config = dict(
    model='image classifier',
    dataset='scattered letters and digits in many colours',
    train_examples=97500,
    image_size=48,
    crop_scale_min=1,
    horizontal_flip=False,
    targets=['largest'],
    num_classes=36,
    arch='vit',
    norm='layernorm',
    norm_position='pre',
    hidden_act='gelu',
    mlp_ratio=4,
    head_dim=64,
    fused_qkv=True,
    bias='all',
    qk_norm=False,
    parallel_block=False,
    inner_norm=False,
    moe='top_k',
    drop_path=0.05,
    num_experts=8,
    moe_every=2,
    expert_mlp_ratio=0.5,
    experts_per_token=1,
    shared_expert=False,
    patch_size=[6, 6],
    layers=16,
    width=192,
    positions='rope',
    pooling='mean',
    label_smoothing=0.1,
    loss='binary_cross_entropy',
    head_dropout=0.1,
    residual_init='none',
    optimizer='soap',
    beta2=0.95,
    learning_rate=0.0039,
    beta1=0.95,
    shampoo_beta=0.95,
    eps=1e-08,
    precondition_frequency=32,
    max_precond_dim=512,
    one_sided=False,
    adamw_lr_other_params=0.0018,
    max_grad_norm=0.5,
    max_steps=10300,
    batch_size=64,
    epochs=6.8,
    lr_schedule='wsd',
    decay_fraction=0.4,
    final_lr_fraction=0,
    warmup_steps=300,
    weight_decay=0.1,
    adamw_weight_decay_other_params=0,
)
Rows from block 9 of a small image classifier, named by matrix and row number. Rows with one number within an expert belong to one neuron, the router's apart. Each number is 128 + 32 x the weight over its row's rms, rounded and kept within 0 to 255. All counts start at 0. Numbers have three digits each.
Before each expert's rows are labels from the 100 images, of 14976, where the router gives the expert most weight on average: "top examples" is what is common among them; "patch colour" is the nearest of a few named colours to the mean colour under the peak. Only what is clearly more common there than usual is listed. The data: scattered letters and digits in many colours.
# router: router (model.blocks.9.mlp.router.weight, 8x192, trained with AdamW), inputs 0-191
# up: expert up (model.blocks.9.mlp.up, 8x96x192), inputs 0-191
# down: expert down (model.blocks.9.mlp.down, 8x192x96, transposed), outputs 0-191

# expert 2
top examples: the character 3; the character 7; largest: 7; largest: 3
patch colour: brown
router.2:097202130154060151084072118114146183102147119144090081142151155147102105139124158094125196111107100190160116158066126151128148125065093114139195094151176141139149100140160170129134118139130193161113144103085149122161102121102108123135157052106132151113159154106141080135156111175070112104175143142137137108124120160170105135103120155131134141144132114081106124141082191186145085135167120141145066099078135191139121079134119127129133125078146102106176074169123151186111139132127117170168163179081129169118106139131161151121127097220127181117155165057091112104145102132103044126
up.0:125089104092092154133149131160114164085104148114145132169147151137111141153136205102102178130156131134128167119045170196143138127140168106145212113077112094172142081150188120127152169190122139070085132135125079113130113136084118134130141126195150127110157122085068067099163096138099148123107178139137148121124136165183108213137173095128146117144116177131188132136103190193085110157108087146160186173126105131169149106123167136090175095114170108105130115086125118123152121093156099088120135140140162135107107105159168111157074079145083062096125163148090168095129126076147169125
down.0:120143103129185142142121124126163087182185131139093149077109109086103185096123089090167128184096143128137085110123092144156149118169093103111124199150130115123189153120157128171081104137121115135152133120157132130124173083173161168042146179119112120104166145152133146105135150159121154131139105156091149065066110173114141095065098157165098081083119086080131068164133136154144114137188146124182014126124132110094102115171084103179114149135090133149064123130112143130115130133103090171092126165125116154155155176093135142164151153087152131115127139201064113165133171104089076101
up.1:110084126152103141171082127039095126094159140180155147124131130101137160085106173090118113179114103146067115077091091135185133135133116095197137095121140142091093108098183133120155179148129140152166079133153077141157141120093131152099139153076121143125141116136112180126119129116180124119157083086153148173154122119099116178145145197073096138102191072135059079153113108141095119112187088064167142139128103144137105164215143169137220072097117141113134135135160086096090146151110091119169182139164138114134091182107152145145105104172105104108152134130174109123153102155157078159
down.1:155122131144085093084151135120133106150139099143155110108113147099144167109128160175152155142112098163090141122186091117138137155172165134148119139152148080155088062120086115082139178127091128090141108126156154097139152133126130111126114132097096080123105195116118152139085154072096063123137107089106184061175134125105169128115135117129159117129181145152068146121090163169147148133105149094098155165167081136141082114106080172172129064132173183117063204152118182131128218150142114107138138129203088154044222127128127109184154087101154122098110168130144131105175132117098149169
up.2:142144159166133114142069168151085112190143139116098087165209153119097074114124162095186154094131126129124111121174097135077155148085098147132151097143131125134100096196111137095135071117187077166152065102135131124138160131106112075125113173133126148123136172132160077176118078115066118089056116127120095211089139168133172115103088171149158091128105173069104151124169148111160096134109136130116127200147130142118156126145162139103181175168121156124149152110051148110191126096066081124157143153108113126126110061148131132107116177140100129110096128041169106167108110125126103117
down.2:112032067142145132145102111131137103106080162103148122088106076135136129157150122169135073189102089126121180093125163123059088139159108106160117096139157100091092085088128080141141177161089153148167096118098132121134145113113070053148093124122167148104154121121156056135146110196065124160156099158124153128094131177081089127115089125170137190137151115082135145096133074086118147118159093173151141080116120160134136141116120150115160097182121085075135144076081073147145053189162143114098190142194190141152148167107124116077128110127162099146131119140151113159149139100107112135

# expert 3
top examples: the character D; largest: D
patch colour: brown
router.3:101068122153160132142115103156141176054174109140150098158189084121116154048113150095084177119081111178089143154204119070156164130146088100172138139173115088087096124130145158107123128148169111103152090128123101133166135143117136110135154164130115133144134136117106157109084044130146137101163053086135131083152157130167108213150138141183166163142107142135124140051139116115163143143151157100104120144103133122124099147136079147152170122162126090153067137119111114100093087065110082116108099092176160091057151162131143149130078157174134111104187146063083075147176113140112133103
up.0:134165133147108179109099077102171172154158117144127152060151142099130103089074116128104143169160135108142110096155158159093113097102103196089103118130066126099116147088110128078119138107113150109146146061118166084128130124090058186102143097129160097129144136138147190135184158162104145118141105078134135122051176133067103143126114092098078106101139160137177191112096122142121072106183151145107122119120141158159100154139172124085161119096156130096140084154165168123130188118185057115169146167188172140053091152155124177138075128149124151202139144111119144115116064155111164095
down.0:142184197121143077099138163141111090149082083097162110157156156144104168062115163124132122099111079167092098183099173078107128082113152097093112123167154115120141166118142085150145180136117195099114111041110136086108144168082113087150090137126146108188126137175115118140128120100117122164066158151131122147188165084102157093133102104141164071082122134116095111147127089165120129197145070093109128135131130133215144132192084124129148134133151152104097081132190123141147138132099111177150117167087083157158092094134131111108172093107107153117112093145179076130149091085173064163
up.1:060134131155107131140093139134176108188102131150103129169148138138076108042104124141108188164098134168132136158178137110096145132111147142084092108133129174110102119109160074102073114113051134137085142186142086165070098145073117191129168181105152109141104169120137120163114069102134139118165076144158106073171134081193128148084134133179171114116215107181068106091207111158133131166102151105141126156184100109126092146093152172161103184131107156130174103086149148117104111160142028158133162132099148099085121134114108117147116119131116110101140129106114083119123132134143139132
down.1:144117084140122124102126148130145083082137127096158125172132129112163145130166090117137118133197167090131151164129103165173117157103125111121144125071105157092126076093081147101160106106155102098108169154162133145181157089049098052118081109195115141141120091086090174086118150119158079088129144113131094121130128128163156143150109093105147109084163116122200113166094199164158138058127161119081120105125156091091121160127175147101148101129123094151109091190154100244166109080183145145186089162073138170160088149142133145083138106076103088120128087139146113091137150128129102167
up.2:174086143115104097117114132131103137102098166095116131145149114106072146105162195135109136144056114138092135194076105125127155154094095122194197127126150106106090137128113156107193097157116140172101113140060137088121129118157117105127095108081104185136112161183139098049159117141110134114120091180138182071104154145147112167148096134160134111175061096114122154171095164117115123071170109111157118130145088114109119103149119122079147146183145153130109167132151102160111099088061124149071118070074179203130133136088184143108202117104136142095205181144132154133118102133145113179
down.2:101150145119142161126124097146181120152107131124155092123105096143120097127124140124120081113117153123137063117095144147114072047213091136184131129140121119121152123115086128212140140141141158122156119139100111170135100099107139106091134103108101157142170113126170129127212145142070170167123150151156090081075124154122120159071119229134182123119175103118091088125110087084119152149136103151148085140138128173095131196111133129097141109150145159058136103155085160149092169084188057147119126209194157117081094144073137124122114077176160150113147120120128093132195156140113173096

# expert 1
top examples: the character W; largest: W; count: one
patch colour: grey
router.1:095098093133127148087104086066085145184182138056203179125153177108071088100140094133120077148151099149094159121147148137144144149182116156095152136121113130112200131147082122112108150159130130191103179113146116120164110139114109117129106131174094106095128091088166155102159182109173107115115069119177140145028132085161102122132132082128114088119154169089153142124133107088090080124186135156115165153156107083121139148153113102161200121175097150117162126109104106099046194117220171117107098157128147098086134114141139146109154150153160148142100114107143131149148157184140131173
up.0:137081118085080151192150149138147094097129117083123208096134112178149156100133147111092119144087075121196153174074149116130122136199133119120138118169108191123159122143134081095125144116164132149124131162104118120126136116085096132118113097166148085122080086091139154157120114121098085215067102142192169164116104167068106114108096120074137153141108069107155150108091151132135155220172116129065098155141145136123136122118166112158124039135098151090140142080092120162158177122141134134124151155068119119136090149115156156131138155131166106109155094150062102219150123093157085149
down.0:130186125148102138095109142122139114110102185142075130171136161151128133082142121137121130072132115188136164116159213185139081120158126152051193081167163152119146106103099145102087135140126108137067151073124165151072081119123203159143159121145134141119129143196087134100109157103162142092153111102195142135103132108136176106104113120101049156112103120116137130159126144096046111138115149144128074095157125141100036142148149144122171087066159119181092145202136109147082146134156167111139104126132110127125162130170110115133127197099181145099114106099145099139117101199120100187
up.1:114110149156192140159161107073121133092086128138121182164085186100085098122098091119147141128155179088156119165173106132124089147149157149068092132070090187135169135083161054187160142172132102140094087138121123127165122138121126128131121128100084094108164074140122079114131099115114089079108132168081105091145172100115101093157128164100120179195206084089129140147182090106074094098128105140134190173108147068158102154168129116093124113134123089150187117079140117126133148108133100094082147121167060102169167126176092104131203137100133133134105094167147118182142156122129142141
down.1:136108140135085149121147111146096190107108108159108161142136147166134088117129138138088086071170201183133105127123113142145148159132102087103184150154127135150150160122044150145126097158135138136168083116131112046107167105180174177119135081136134112157154127131144114139101056174098175151148138115114100114120149117043085174116119166162143125108148155171066051180170174107130127187155090022135144116176133145093085134119134125085140159120164141138097103106132185115059135128193132139070133157142074163144131118106127089183110102164108155125123139068114117123120110074123140117
up.2:079084109155101088074063114108118106168129134156103139118086125132154176142130140096167113154151118138056118122154135122142137096114213093067132131156099130117078070163162132125076172147114098098102126127129168097115151163172153096171094088156180176122135161099184099140184156163116145069126108098099113125071116120175161155123107068078116139132086187141120212125070110212112117167130123122148079153119140083090063108112144135101150188133160142107060140138129145122122114175111136150098118207129139122051087124118122132139084102163130110172188101141150150127138140114151139138
down.2:160224149113123159155119130094120124134092139082164167120156120106148141131147152130102095100152128143117118117098122104143108130091091168164080090125124155130115129150213135126110159103079139118139166145083104117148160211113131106106144159074142161136149090141105162143080135114134106132207161170122143129114114164170167126161125127159165201088131195129064117086145106151173126064124122181081160124084091135146083084116174131118056104110116111143255118135116131093126131161127092142074037151133150109152091167114160135092154111120094110132132111144106170124118146069098128100

# expert 7
top examples: the character R; largest: R; count: one
patch colour: grey
router.7:161110130110159094156141124131093068160109093100157138137104152107186110170165159119141083165100126012131141156103173183163101109134185136094106151108151131114135210102145120093092123118135157149143128139155147111126204087171112086105101126094124088109102143102111070151107159101126108101072167123121151139114118141076129076078143088110114127131103168147152183153133104126114203152084122189166124116115177106102154175089175100118075148153114171159117150125104121150150118171090146110125086139115067131162111080151096118135176137052070106115166089202121161136115165127199133126
up.0:133181132157090139176095125130116173154142086064148066153138139108106117090141147126080155073128163147169126153144122110145132107122130153097177088154165102078145145108159112054163149095139140102140109134083158106205120116162115162180159119095117117148061163165145069138146150134139077085115141118046128164086066141169139120116145161142162135123049076082113133109102118118097102083110128099158078181141138186112079177129152150089133182151059152159175158112110115135171122075151167157106124150184083142126178090103150148054132145143156105109098134145135109110132112069152086118
down.0:085079106084122067138074162051130101088158080127214124122129126117099119159152134178096116133148088086102127152090136170129142109099172128097151143063186131162096143117165149159092105137108105165136105149179145139112129167180156143093131145120139105136126132069170160151192128135154169124110123117099137126114180074100085127165120147052131124117106089131150089117144134119184128145112125125166171127178061095093144103151118136157075149148099139150179115136199165076064172097139149127143168106196143115146111091108187088130115139142134077145098164145164178088191134149076087153
up.1:077078075130146123148105118179145166122094122171152160133151024175160139091146098083104132160095049058095196163084116084139137124089119133094141126155109137154116134104150145137125133170146186142138113085129176132129184116137080154109164198144104128080086113123110104073113078115122170129169128108158113079177153165173173148160107155184153143163142060177137160081100145080185180134125109103156081123127149108146077176139155131127112065110128173132158085115103146128160154122098117102144148096091175142119090150122112104089136086143135162130122148127193159111149147171157098154
down.1:183122153094124106089157099121060174125113123166077186099142142141120149119097118133158100146129140158092093126115106105068147078113149086150097226119099145163147157164145174191127143098066069088123143143138062161093049196102121089084023121100168109163135171152166161128130118161112079121146114117125133134129114132141117137100151156124107109075114146128092117146037152155076145136131132166126181146135107102155075117126127139174063135124081142127121113118111145147080093131144139200102187156105096171123120133132167147145174107136085095148106116139172125149108193103153131143
up.2:180149121041155111180139121109057104129100079145118188103132148098133139108083130159142172143149149104145118174149140159105065160141170161111087131110136207147151098122162098083161077114148196094102137132080148158091130147148125052135102148060088103060113121118097127127108110167105168181066089141147091097169156167101119107132127134114141104204149207073120198133135135128091145173129166175092090157140129118107183144137169123134068059090134133110124124117105111118157184112118131136128098144104148111083127113112094128105168164067107101152093091160146126137157121117133129086
down.2:149120169168156160091152126142166092084151188127146076158118097120130207078084160087175076126099121148114149138148126173111084122085090126147138115147115126069205149117041111079173127123143077149132108126139084104122098137143126117122152082168105122104118128144044189090110152100117144086143138151177066086115108141115184103117111180125099147073096131170117106137144151051142154040128125103158120096096098130048124156159147139187167126109130121105113078133142119110083162102181139078151135087161129153149130137099133098074144133133162157175130139126092053129104104107133144126